Weights of a small image classifier: widths [96, 192, 384], 195000 training examples.
Rows from block 5 of a small image classifier, named by matrix and row number. Rows with one number within an expert belong to one neuron, the router's apart. Each number is 500 + 40 x the weight over its row's rms, rounded and kept within 0 to 999. All counts start at 0. Numbers have three digits each.
After each expert's rows are labels from the 100 images, of 14848, where the router gives the expert most weight on average: "top examples" is what is common among them. Only what is clearly more common there than usual is listed. The data: drawings of small networks of dots and links.
# router: router (model.blocks.5.mlp.router.weight, 8x384), inputs 192-383
# up: expert up (model.blocks.5.mlp.up, 8x768x384), inputs 192-383
# down: expert down (model.blocks.5.mlp.down, 8x384x768, transposed), outputs 192-383

# expert 2
router.2:536535462479477487494486445525470504503542535469459520504498517513491546514492519532504560469453540570563495475541517498494481535498482472564475519477454537456535468602482497494478566503495535442583566509414476514424551518559450537494507499530538480478539531498422465495497486450500514559546491394532429462536552465525476509503470547496503447458549458595455554559592550566526528582553487444507470499527542459529411573530499442523528495446427517396540493540440498481473482454474508503409524440547518478514448538509501502402572486516444523492535522399513535438474513455496536581
up.3:529484491521480597531525574528468582517492523524468539503530493523555417497545514545506418487543557495515490466465521501487544507560401448480567419470516498447560542493529562510544454504528537505492538446539490489507549489564451491451552529525515491475526477516500549515502470429511512486473499487445423496530515537516505437438558482525446566534445529442433477507498496511494506501513479546514470482494395489453477443478574519504555544561534462484504481529478538525508474515538568519477527513431401524527472528392505422507490525517512472539484563504449451467534493511513527505
down.3:428555543504487438471461437517540414504538465522547461496461482445438579472467465493519553531494434482481527486528469493493486519452614524529394550482515498500477441470465401489498523504485469509538448555487497467518451523431575508526445497470475473536459552497522415512454533513505502512521483502583566535492463458425467588568440492484555477476535459552537459437520546512536527523501505471473503548478575483535501523497461492500432500440496545511481520495526495484454571443495473464521464468589561542462544503565510601518479497495521522478485425483553524561494501521495468472
up.4:433505531456433476505545452484484510504516484551432506497426543503533446548503444534477503484513547432492456488531464527545429454508478539509450543473507484482499514515574485412555469525549558566549482511528563546524554452489423523526507512518524483494483523509551522503516454460542505460511523579500535528533507521501497519465521543501518475547495520449534542489510536465438507430514550417478594533463477490500564413534483525438468447457510471543467503519471496472523459534476474496495538533482422548475433509449483501481510467521505460510514494555544521513486508501435520471
down.4:485483513520494566461496466541514464580540494548538465515450500523457495544488504529524452443572484446499484472476536588432500500480494516487539461456490440524472520419494508549505516450456507528575558555498470495468552570473606575529495509403526539522515588524498507526486498450468469463534529441518563540482478436509523527584563505534492472494510512552494483498600500470476578510501519488559520503546551493497521514520503556476489590487496514500496522440528499480507515506468503465501532569522498534532460542469502583456448515557466490565507490457428457499504472486568565486
up.5:488491517467510515483544489451471497565541420519488532469446444517505490525558440573508419470500428465467553525421492481502487428439516532506474533485469545468513622465519486530477450506478470539478437542530502545551447460440492514528430474562546453545513482459524477487451547507548443515487516500582574468565566545537475447563502491455471490540468503471567478495464496438573396493549462534447489501545412485540472468488472524502479515522500468528549540493541437516547476477436476466486545504590462534447524482502508466456424487436468441453511547458601477489494497596523505533
down.5:517546484563508496532455469590520565426425569488552466547510512450523468469470535390499535536533511495564489495563527457517501493508441421570499475519568471529519428534514492467541570571509464439504500411497531443533516477535509486486505548492480536497476571563548486519549474481474528506502501492447453532463396453437493508469432501538511543479502517513457476525559474558488517553488541519481512475503546493458536531453531458509506492484519535508470422529516584513503492476534453535508491431453553465562533538446525521546512528530522514540451478541422523456549468448496537429
top examples: laid out on a circle; eight dots; brown dots

# expert 5
router.5:482523523399573460506521517502483534424487490514496403460463528485541437483525465464461427586528526470505482499508510499541445487510410500416564463480525481516558549505529502531454490518522522504530496562491569491487506502469479483467515424499485496527521528496530553511463497487449525453424534615526548506485473536454503486507527498519547520525478497441546494511477470522477451469444504446489476467505456487549558526517508571471522491520478511514499571526518578505523485475495450538503497565464507458431476522441466564504510498525604447539505567584502522507535497496448477457
up.3:475497525538439480449468419514461559585504514463473533511559455409546475484554537513444495450578520466516543455528468542590521505471536448531437477416500376494511525534514497521476526461463493555492492496579480485493509517533486506507456498511499447457489513542439513525518465482510528505461545475546511452581588496529463562498544528488483495512520541471499409467513575437521475502523595442438485512488491536481511470411461488559488530473490484429401541507504518411473536494442492528520545449502454536466475535461513504419474503511453446567596485476489517435477551515463511537
down.3:531546454551437489546489530481513527461537486540429514486499490556482534521569490474487520440494520544442470552571437495493489534502510528552559529537492486489461464575571521418507442480548463512517499532519555556541449521473562487430471490564560469544461462512543527478501512579588488397426491417457506452514428530487468462504473475447520462530524490551514448519483515461427512523411523506436561475512509576565430570438491558540524452473513511469430533505525506490486533433511547511438519510547578527524555475537514491491581522506484494466484459427556509545528480521488536527
up.4:485509528520417471504557506403420556508492466517502510480553456550531481450479538549416571469492480513501464516511502509492488549504540458504512520528443518472489440522519564438510501511485496468465478483467443471523478515537512474447541584504525526458488504489531523563518489536525490509453536491482527431447543525573549465508509451499422505479522511518507449450543540441507526548505522470526442519528451532479510486519522518507487470535512494481521441502559494532482500491476583441460547442525492608456531523522490473481503506509467510484515447488527434510455514514566579613
down.4:482530483459449426520497499520585487532556458519406521435584469482527529515531493489503461442512525488433484508527473554548500473509519590554540501436451515511505511457510428470585512547453394536527485444574440479520439539426502523522482457559590472500466472457520471504476448565559497422525501603540490527553442460465510515478496519466475527546525565452513523472463476534456518458523467504437422538459479452530548512505452532583505491489488459469426523475516463432511508526519494468525428455487506548510468518466533471544486398471554428527477527511549496459389478530499501476
up.5:465535486527437481490564480477526485513461458515560506452476498543476448514542488555497511461457519482480545492483546469445456465506539512517428624516460527452498485504514513493531490477441465541467442529468477517531499476489447479586475532513594572458491517498511497459503554437545483464473574513549521562528499571557485554506503448478478495505410532467535512445517572545517397500524447471509455531527504481494488491508500454493498533507481481518482544466539547545521481505471488488456522488512504554454518511492523452475563486415517469473498521470508397518532484502614525522
down.5:488435460530511535463509483485454524484496536486546556498477531500530508546464478477534449538529497474528412420523477488490521438526460490517444490490540575549479507412465527489469580453487460600571528470444462492501496497488542508620522458443464590454495511505535444513494488490499459508488535536533495555497444499503458569474564473507436532488547492488480495543443570487589550536605491483499497488488521567461500474506494475472490578414520479420472505503534482527540447457415472511550502564477428567543459522523429538536519509476404483442468524482410494510511491555430455474
top examples: black dots; nine dots; brown dots

# expert 6
router.6:470540475578533479549500514448508463534463570530501537461489448489461450423512582585469528466527474572517498430534405555471513476510528499464505550588508464463523481463524472489531552500555535510506426497527553524448455479487486474516477522546513494445444580447548437478506435490536511504485486403557487533468405489545517527447475487520479483564510523506532478434488508514518529441442445575525519526493478463488506413567600462539517555539501491567464490410543506523534404554500577405477521564503521515511516488476483478498500552505480526512508495443494499534523469448513442556
up.0:580521542414495514580395491553449520506507449463531504509547486552506449483558513474527498584479480446539528557504595488517542500490459488465505518451557485430571475490528497562483528465497513548460551551519449431454468494552485539485541497435457466561501495565475477418491496442464530539464618511524446402559528565502505495501481500501478551487475474440554487525449478499508530533513490505535458497443580543477471517432479532568488504492536526456483495505528558540536485519535481501531505436461511484500414518444494491482514505509498533482550552576514543437492498534493511518
down.0:481496522469450490540590495542520541457433514482525518515440522513480462505472538426488498477499504545447484507518466473463502441534541439534433530543469547497504438543436523537448494557528515507484501433489501546513421561539516525624522510495491528417543428489495515488535528592571526452509483543525515490504463490477496473523447419362499519520524485502501504513530511478487505510538456555521504458469505468485462555562470423486436471509452488454463505494507520520518475514450473482500490508624501439527530474541512409541492489514516474522487468465524413478487523404485491555
up.1:486489531482465565519478468558426500507515443560517515563529464494534444427514495490563568523551565502497442549392546450537572510476486455502515439448445518434494494540536482523476467508479546453449481479491471514502499496532447443507524544526516498497514548548416487448487478419536520522450483530553535437486546528514551472491448502527542522449481511488540449521518529459530412501510505485456411526528509478494469489473526539561493493544525480453513485528475538508497520435486484530508454452427414589494515573449527549502540521487518490608502540513573526455444530472505550505
down.1:496496418487499532514485472519497486511480556474463470499469480498483466499527498516444527486497490538497561483519557531467466510526553460530471570512580446475552479530519461495537476469582469545551434515473587511520523472532476479467524624461545449522472441538524483466519495571547521573533507560479508501492486512477473548491465493523397517495560479443436387382507507570485513482424500518545446517522521484432550483516479504529537414461526572424478475500511493426495508500560477496504472523490508529487551484516517453495502523544425516562520478529466514464495469473553478547
up.2:518504467429489581612505534539459524481465504518501513575493521560460463508494542475467514564513510475502477542448515467485503534429419578476508465423525524504525504538559514501483491484484566427531476497442545528555455408496497487416484477521457485536508456554491511429420440435430527486450551543518506431488528530478546484532517441551494467499409576496436432469507461465426505527443534496487461465569472468571467525464433539584515435505544565532578491489479504536482491498547492494484512463459461544527418521520550502482450522471599531571484518564564497474525457501487484491
down.2:524523475572478472453520445472495537513514522469481538506477508516516462565525520528509585421461468434478468489497464550505533530495556484621491474582461512546488488513455518535507449465448512558502521513469424513486506438509562524507458489473507530528509475524492515522503526546548461526477566421507513485580561492534496524537562496510531497537479545615523580546569492517516456534551517501467518585498503550477499518523556503531461517440478481510550535496467478554469447488421458577434558502497515450499513528529533491440506538495458379458530511398508485462515576480515562543
top examples: white dots; nine dots

# expert 4
router.4:558400513528540449516485467528431531511554440492448527486481478472536467562534483523527494401462443453496565492530496419529453498585546479497455525521487458494383531467503501491494531480507492505502491474522510510503519523496555470414522493483555557467546423487539502497482465492422438457516524502497474513493480450537538454554538546503529464511537526573570529566615501483483517520449466511488544507515455483467437526440517489473509445597465442477499480536506485496507488485484454472538473536550492507464490510500538532443576457599514486534438548442482459483516572520514607495
up.3:400523483536452530508449562545538532472482509505496491541467537484528503435539548525472505512524509492537514475468501514500514507413466446608478460475527523420546534576562532492490492511548504514471515508482474552460509480559474451506514522542476467560490517520472486382426450469554518434432448449585440443507530546423501491456497476514517510444443532468427429468484528522515434531490500539490523486554516554520432454452520538551515532505539544496464468453492616547436524458490531528520492517482487529543413555460491463453525582459504524573483506504522499500516504529544422512
down.3:524459532535499472452427465496459433549428469547512472493444536517516545542508493521508526501491569496470461506491483479455484495548518521482475498485465565459538474516465522367471461441600459525506493460511527492533462400463487493498537536528547488569485478516440482520470485494537553551414498566567522536439511567465456466463529432478405494525458500471489442457463533493477484479480481434455501592523530513467503487532467544526510560502473504519596452480542494522492438493466507457436563486451553519533518468529492384549496562553474544447610539551552459516461426523516426514
up.4:562514472500491604477442569530440484504497455531569410495453503501449533418480520546532485570526555548484503433475513519450491483550464495464525503462523466507506523500469533571470511543465477474516432550470479442469445473489466450505507506512489530512470540503471513555435551478507475479455497468517502456481465458443565482536469472525492476476494557517426518432411494526486435503587445463487439504522503439545484548525616539510576548528544440472514472526534550472470515428488535498477503475464477487513505554564489523533489502433481472514570529495468498509527447467538449537
down.4:412529497536492476522473440527515437561552535528504513549472514425475464516536531513485511451474497527490469430468543562477523523515498482591525589492503505504548468545477433448525530495534462469503498485528468452425513595506517526546521534565481508523514466572507454416588515458516533473464451459530482550558502471502588531495433522502495475481503460489502563492478470474429481523459445451454517540572546542504433488501554534454519468524507450488469525569525395441516482457514533446521543543472507473480471537494594501490572483531491534513582508464480555449489481555578405505
up.5:478483501537454413497564495457531499526554450501586492449547530543495448462550511497491562471442542572495449514468517524511584466543471484534518522517525490508556392556530466429510639528576578495512576521481483421487524476521474516475483538475615496467531492460439462489510484465500573463479419502501492529492503473484506536452462507524494461478478491462503442472529559449447454503471539473525486526497449521497528477533512482492514496544495521529487520449513465491545515599479484493457518468498534579583501523489503453494555451544517497556410430497503447521517547500482516569
down.5:447495510521477544444462515541501464489520422451561435472542544525599447426423516551476466478445510513470460504459466516477549503483568523490515502483526483545477533517515484497454457594455460505507425540521504512506483496452473541470583554488499453481463494437483482509523532515498520514553581489530550475479519464514504531547508453540473567497534634551520555494499533495545475404467472509570474539401494478455522474570500455559528472441488498460455514521431518483507538524524549540507499521526462553499509497544503433535463482464483474486585508475522508435514478463489543565
top examples: five dots; black dots; red dots

# expert 7
router.7:469507496530488562449472496550518546449487484468503507540514573514504399558464493500423540487532495410466475485493556394501470483491520542568422499479538485542466506484522469499479546472454405536519468444495501484567511451544508506527557456464521577517478477541548464492515470528430507524521477534478485512526519478460532522535516413511498439571466485557439455474581509458487497524482474450497569511527460497500519507444537467444479478533571488460510516533469553520458519486533497574531452467455505540448503515493549499483479432462488408550419525427548509470511503505489639457
up.0:410498457552474534545517484484487577497525521461515485509459528483495510479539525539514487458523550477486499476555498526602482547564533472537555587409523499435487532562567533518564488497497503484552433538556537460505536475480441453445451509529485406500463496475430513491486540486529426402468550446589553481453489466512496447453558525548506474422478622469466509487501519449516485492469524481522530584527527511588447520427494512543544441508518537454462504463439571439506501554460480497464542519484476522520494530527484562457502534524550497513537560484486497501519473548567463505
down.0:510556517550497479511495537464563532494451495437500542511447502475521516477446498564477526534490509461580492459489558471510477501505526496502469466584490495542479464484491473502469510538564460500469536488549507503525629458496457537452482499470532536522610524528492442513534501514489478479524507436410499440465477456516496483487580507552539506527484531521544538505562454525530511488471569450522513459511514575419581474521516501473491551512489474571527484516503523539522512531489457539479448480451487512522480434518522413500461513529425438467497504520432523499446521503470488522
up.1:424521543530533562498580461526479457518554541465473545516443505489516505487536451590473523480543415510519509489491513503427510484428526455529506523515501459495537466564537435445520470469481548493504473523425528492501470529465537437523499544541492469480512453491551452504484448468587522550539490436547452489504470500541548518485452480433453551479506574485487538402467520512506437510463506607454442550598468570555436506559551523508461408508516523531538499452432491498517474574551544482440477533533487539515515555506549475495496558470451495493435548476545483502484506512489370519
down.1:506539512550473463511465446545503530515524550426513505460507461542446555532495491583544567457475532519462566449500555523517514510552484459517447553491479451408480473481474419526480552454468412620470473485517484435515472471502557461530520583502468506545485521514476457466516487503555437506508499501560487535530459482476519569516477471497554509498484467502456443412508503489544519518542443482497477612473513550574468539568491478488514482584489495481493514462586477523502519436466531460423497585499530578467446555467445542459508417430523554536479537486578505504528469518493495423
up.2:470512550575439506559470542441523494535567481456475545553537479547455496521555512509476529549477522542471459518444458525461536560476418515485518472470515554522496489455466487467413517496468522471505540602451480476551574519574509433485540486425499482477527473468447433467444512514470492524497497470469403536484559501440479476537471546605469582534478461555456452540490532472535516502536573444475490493488440511550397524476578499517477569521542541470438532548566556504502526552531443420485536551444510454475472462475472487499453569511520445517471529502488565524542536546512451441
down.2:538468505521565523491484512556471529476445522516500444539495498467526481512437534558502499455496521431562552551415462464551526444455550469532553487472469434447530506605498560568480526403481569461455501465480577498468457480450472473557488517496477440488549484416491507489537549575484521517508484473519535536498488483482519504480477535467520483451482455551559546451486538498511476519521513565512516482434551457532514456438497497484537474523463501528404467496542525513446465470482557509425514553488446505540538492497551595439526441524509542490551516486577460516537582469467581590
top examples: blue dots; laid out on a circle

# expert 0
router.0:471484517447433516520431452465528483503566474518504427515508487510456515524493516439521459620530460455500438514486548550464501451515451489512501477422513566488455538472553477567490452546546467542510501481539503542571522528510548462519495498494469481571470498415443530473453522554495506456561562555470458528482547493465448445539515537559450467453489523490568479515618497432505494444503561446566455538477438503477531515437465482520438488500493489496451526510475455471482510477505446528560498485486489550450443490505493518575462455518517462480499435591505481573498483515479624525
up.3:474493546521464526493524512507448462478516524484485527535420528495484449449566494552473580516481473503479463490447439543536555503473499520486522457494531510528611423519554446443577582495500507421552421564489565471491420545465482468508525532471565478527541538490500448455544435468514582473522523424506450495478470537542551514502409494455569436568512493497493544475445457540565482455493446513459539577502508520545481479541531499520570435457468472516504497475486489473567419530441544422471535505517511524515469477463478544471534554471434522564495546472520526511478563502456444542
down.3:524485468497510415504531489502489489540533479478479505539540492506489499460532478525506528500539559541476543542538519562507518451562494535483451582614598485495607483555537527457492501524487482438550489529508471482507428530471444452505507497533546486451501443549455471466485494491521513488402540451494510598515495485474493512514499469514493519548473532523471464504450593545444494504471446529470467532445465549513427484469510448488554506467527397472456608533513486485524450542520529536544446541481483471489488511474519530549521482373467520639478511485518501526476509532472411476
up.4:500501524475419532479516542514451573512430522526450527452558505564470484547478436515495549508498541484447501503546534512479463512510513465485514508530480490441507526592565561524442538504517595464463421535462547526495403451520539468497513556518529443521458464470427454529484548531485576492517540489595489503513534485482611580433528482496432401496469518482477427473446548531522468461546518512460516514537499471509461501510521495548526490575500519504557425462468506560491476461456536479464537492501521558509524480456492436499511456488506476432571555513543495464577418545532455528
down.4:492507513543485502498482469487500442456528507523501520483516511473523480486523548482497526477510484494495482414491460536522567454495427527512536519503458485573481504458543478559500510543468530486521498519491471542492527495465538518577476522480417557501501558511540532522482470480528453520761521581535510479488518491482504516481550475560509540505514517468449491533526477572499514474529533483473494438544498543471560466483489514478455470462489437494556499525464466499478473529517493536483474571479516437555463593472433530479568517521512449530481508567440541515534466441511534406
up.5:530583592483466514544461594529553438492447509554465538529540530512500537421564531541544513486541524591544520509496530547498527578501549533507465461445514494411495485476476537559524534423508505525434474540476399554497485465488458448446511445507587477524508537532502559467480521426529556446423548500474444446457435487483556473477429514506531483462522468525506487481471475531550456507538469466482477487532520581470412541452497506495471532525481496519559499529573544525521527427507534425470493438511564495534465480513541526465558610482562483520561524462514482509529475519574534498
down.5:493426479542470500524570509536485529527470495534432537469488478488431540571500454441440512445519491468410452490513491446445483525633521525596501522500510513486521439528513468503537447491548446535479563481517535472544492409484538442452470507565499501564498496476513493496473497577510505449393487494535478510542480535446503525428559467503455450494515482434506513452532460425464465471430542518463456499547492461507559461527493595533564500514536537449477497445504485566513485522473457561457459500500516505502530544558516513533447479468556506513521492514575481468527465554501430491
top examples: laid out on a circle; five dots; orange dots

# expert 3
router.3:498540520567490535514476464483462472546509541495482551427555512484482512476560564537488563481520492530560475471549440560537531515479544463480547528510514436477575481498521561505535583447491521512481523549515489487445425480586509514483519554541514473459448509541468466520539479480524529538489508366535446472507531468536501563484458497524431514539532513454556475468484471485521553477509504510538481492469544525458528454559534467546517567485540476492473528489517496528488468580485548437534559499505548512502504562497505507439495575504444508449565496509523521497484507442469417557
up.0:451542498427472526539510542491560456519538501523434529535498461506455509478520483520480500559515517587458457497528515494431483537535483544499440524455426554517400539450505512458539481535489466483540469478508476573537573499472487499503457451465577582502501565496565514515476446521509457450461476586488497480456429501484439462514526521478527484480488467508494488445547489466451477493543473521497530546507475498512432445478535458514464483533465509486538505458559545457475550452564475414415422478512534525502462547533453522496460522482546495483455520529472470531482533553551509458
down.0:482507510465485503546455583504548473490500490481447466515585477481557496458519500488543527532570520547540470520534575553516495454480442502440534523503501507492552511507539474434368521533512443483523519547540518389489420530550469513526513533464544499493503496473477459493517470459492469500412543530471473517486459412446521503539441469562450599555487536438522531463487507469537492512527512476431451468503471519472481461425534444561524525531497530518470537541517501516523501541506542413526496457443479504480427533445492576575446532469517556470435536521470521506427477489443528526
up.1:512599530481488507562548519514561475488482437567467473462519466506486496515510479460541519595480481473520487451443446509543511418505467577465469483494472521472457459552551433460488527450510554452528536539411577532527531489504496508485462493472534525517518523515471449480467424447515467532505487523527535469453495537432468489470504534515503515416500586514531480509540558525515533455521558478511504580464526535494428392454478531511478492457466505471532559455511502468503496531538467451448447377559488503525451529441475470545477503504549525479453462514498468430507519449432546468
down.1:454457523457497543474496528556486504559529479549438502490519463514506538555533491502430449499525559512503522448488519529547565425541469505567527527452470544460536432436465488498509557542530442546493449474520510471537445453531548515539522512429523493512463489551562478434465494525495485506478494566511502503471490419488541574454559549549466593502548542510474500442569453486482437496530556430487484476460505428394566482537463543513496506585515509441542456478485437389463492505510468537498463449446489525516464508477503480491469467528585388467549480469461480532506472500517573454
up.2:462500434458465532515509483544528494480495514494446572514548513522519448519493511548428468458528488461527483506516536486560419504444478462525526468373534446418529572590543477449483479449482516460523474495523527526468573517522497489442458514497499497512490481530536523542510441467448495552467490508526500515526511543537495504486588520506475412467499533466501383417536529487525538558607512593480510580525534517538471415460501512528482439512501523477495433396510511474538522502582489470435535441535513535414491500504526434451461471556516507472520550476520502390509529528438503529
down.2:561519512525506423502497559496487507497509440469532491546489521505484465546587497569588499480467491555478533523514456469553487530513496525466424506542477529449542450483465565522481463522507467535489540480519513562475456493524487568483492466471560492514483475513484490518501472531499510473489415488474509436477513506478498551573490458549523530526426475559464458546501529529482461510423453539491509420516457528488466499497536548533529465565474439547493456552546583515526447488543494502488445500501478423497482469449526503520469552455517529583484533502494528499484427546507471517
top examples: nine dots; grey dots

# expert 1
router.1:526570552437491562518522522476455421436556473484523519505540525556523560482490493503527459598471471478581543578467488537466544497472479505456583435454525501526614510509506502475514488514474509476437518535540465515523498495456476541461453486506501425502548539448450486438441469509544491568526533571477523485475485534441414474479484521521506532464496496422522526476455497499548469447470468543550430473455555531466505513516434454565501468432529478509469568534533563560547517456541532541534525448444492502541508485524490459597529551494521559526528452548561545482506502515506450486
up.3:490507535596453473540442463510512595577485472563534512530491461476476447473509562540485539449503475512476461466500504500549511497508504466543458506468424495484456487505503485502475554490519556500528494459416526494469497547526502478498537516492541569497421536527512525513445456445525497487445420431629449494475598487529548454506514518494492506531449523606508456504592532481492523546522508514470539545509469489519458457448558533547476558541527515442529454474492525435470476503480476457507482535486493561432461560440501490471519487570494484529474530461493499501508483474538592553
down.3:447495475532501524518507426512458585459419518517549537520504501482482573514484554491509541412465503472543462489502488473487509527537426458544481551520555475444452543554541441483498489455582497530565526446543446426515563407465438506480453492518456567563530463485505466460552473517548492536483547442456527536505459513473470548516490490523514493463546528565504520481572523450479509509452528454457475539529478483483508384470465543426521482529523513491508503509578508489497542473511593510464559501462468521480504553428517543486431510516562545535469528496514571467545538466561612466
up.4:490422459545530481496511433517410519510460506506516546481446538474496525462481463554450462463504471463451489486449529454531450421545460466542449515504467462542433508473563466537430511534491492532540523463422516465529518567534579460527573472530503535496399477467493527536551491517532513494496439438570425575508523458475469522505529496506446483513491469565516534501601518482569477586505496477530481497564465501521515519441556503471544474522548517494494473499488505424502479443498519529484492569475508532471466592427481478461545459502465500522489500457518470514581508513474543506
down.4:441492497526453463510574461462486501514416514528468511543495492528479499535522466480535526459568510527466508481524519521571549477509444455464514536546511495538521536461579472549540507466445461501540542537514535462517545434509599487509501521518439484470474542482485504507518513467431460546419488468505555564496470546475549473493537564586490543517476491452386453507413466530583498507514516553477495527529446572532451500455485486495487502413477508551433547544515554504507484572526526386489561566519455503504536524520515498489492568445482488421425492479524490547525538479446495488
up.5:538497577542497499426489508515587492496492559523542494525498472468522429541499534500529554478534468485458411450459487477483502520553558455567506471518508516498420532514458513530488479466585500496469519459478502489523485504481562437504449507512431593494485572496422516556511443454507484512504481470531503488479519440489547472471470489529516422585495605585514467512545465528537437529527471501450513478515453513520467454469515584478391581570457519475485518486506512430478536441424551429513463487510460483482437560549535447464481537505455488561488557439472448444502544496485603575
down.5:499526561520422493479487451443531460561551489486492515474493496574445472523474512569516498483517488509532500482387525515449503470491496548565520509405456537496447510494472520533486501519502484485445497528516459521511521490526521524545502489510490516504495534499451478491432506533434472518468493474502464517480521534516483511547504501542437506504468447550501484496541452517506497565585559470432508509504553455523454416548529498449470532518535450487589413499444437512494502452492513493470560475518530456491491501574549462428533522508531477391541551417522550524473478561546612515
top examples: teal dots; nine dots; red dots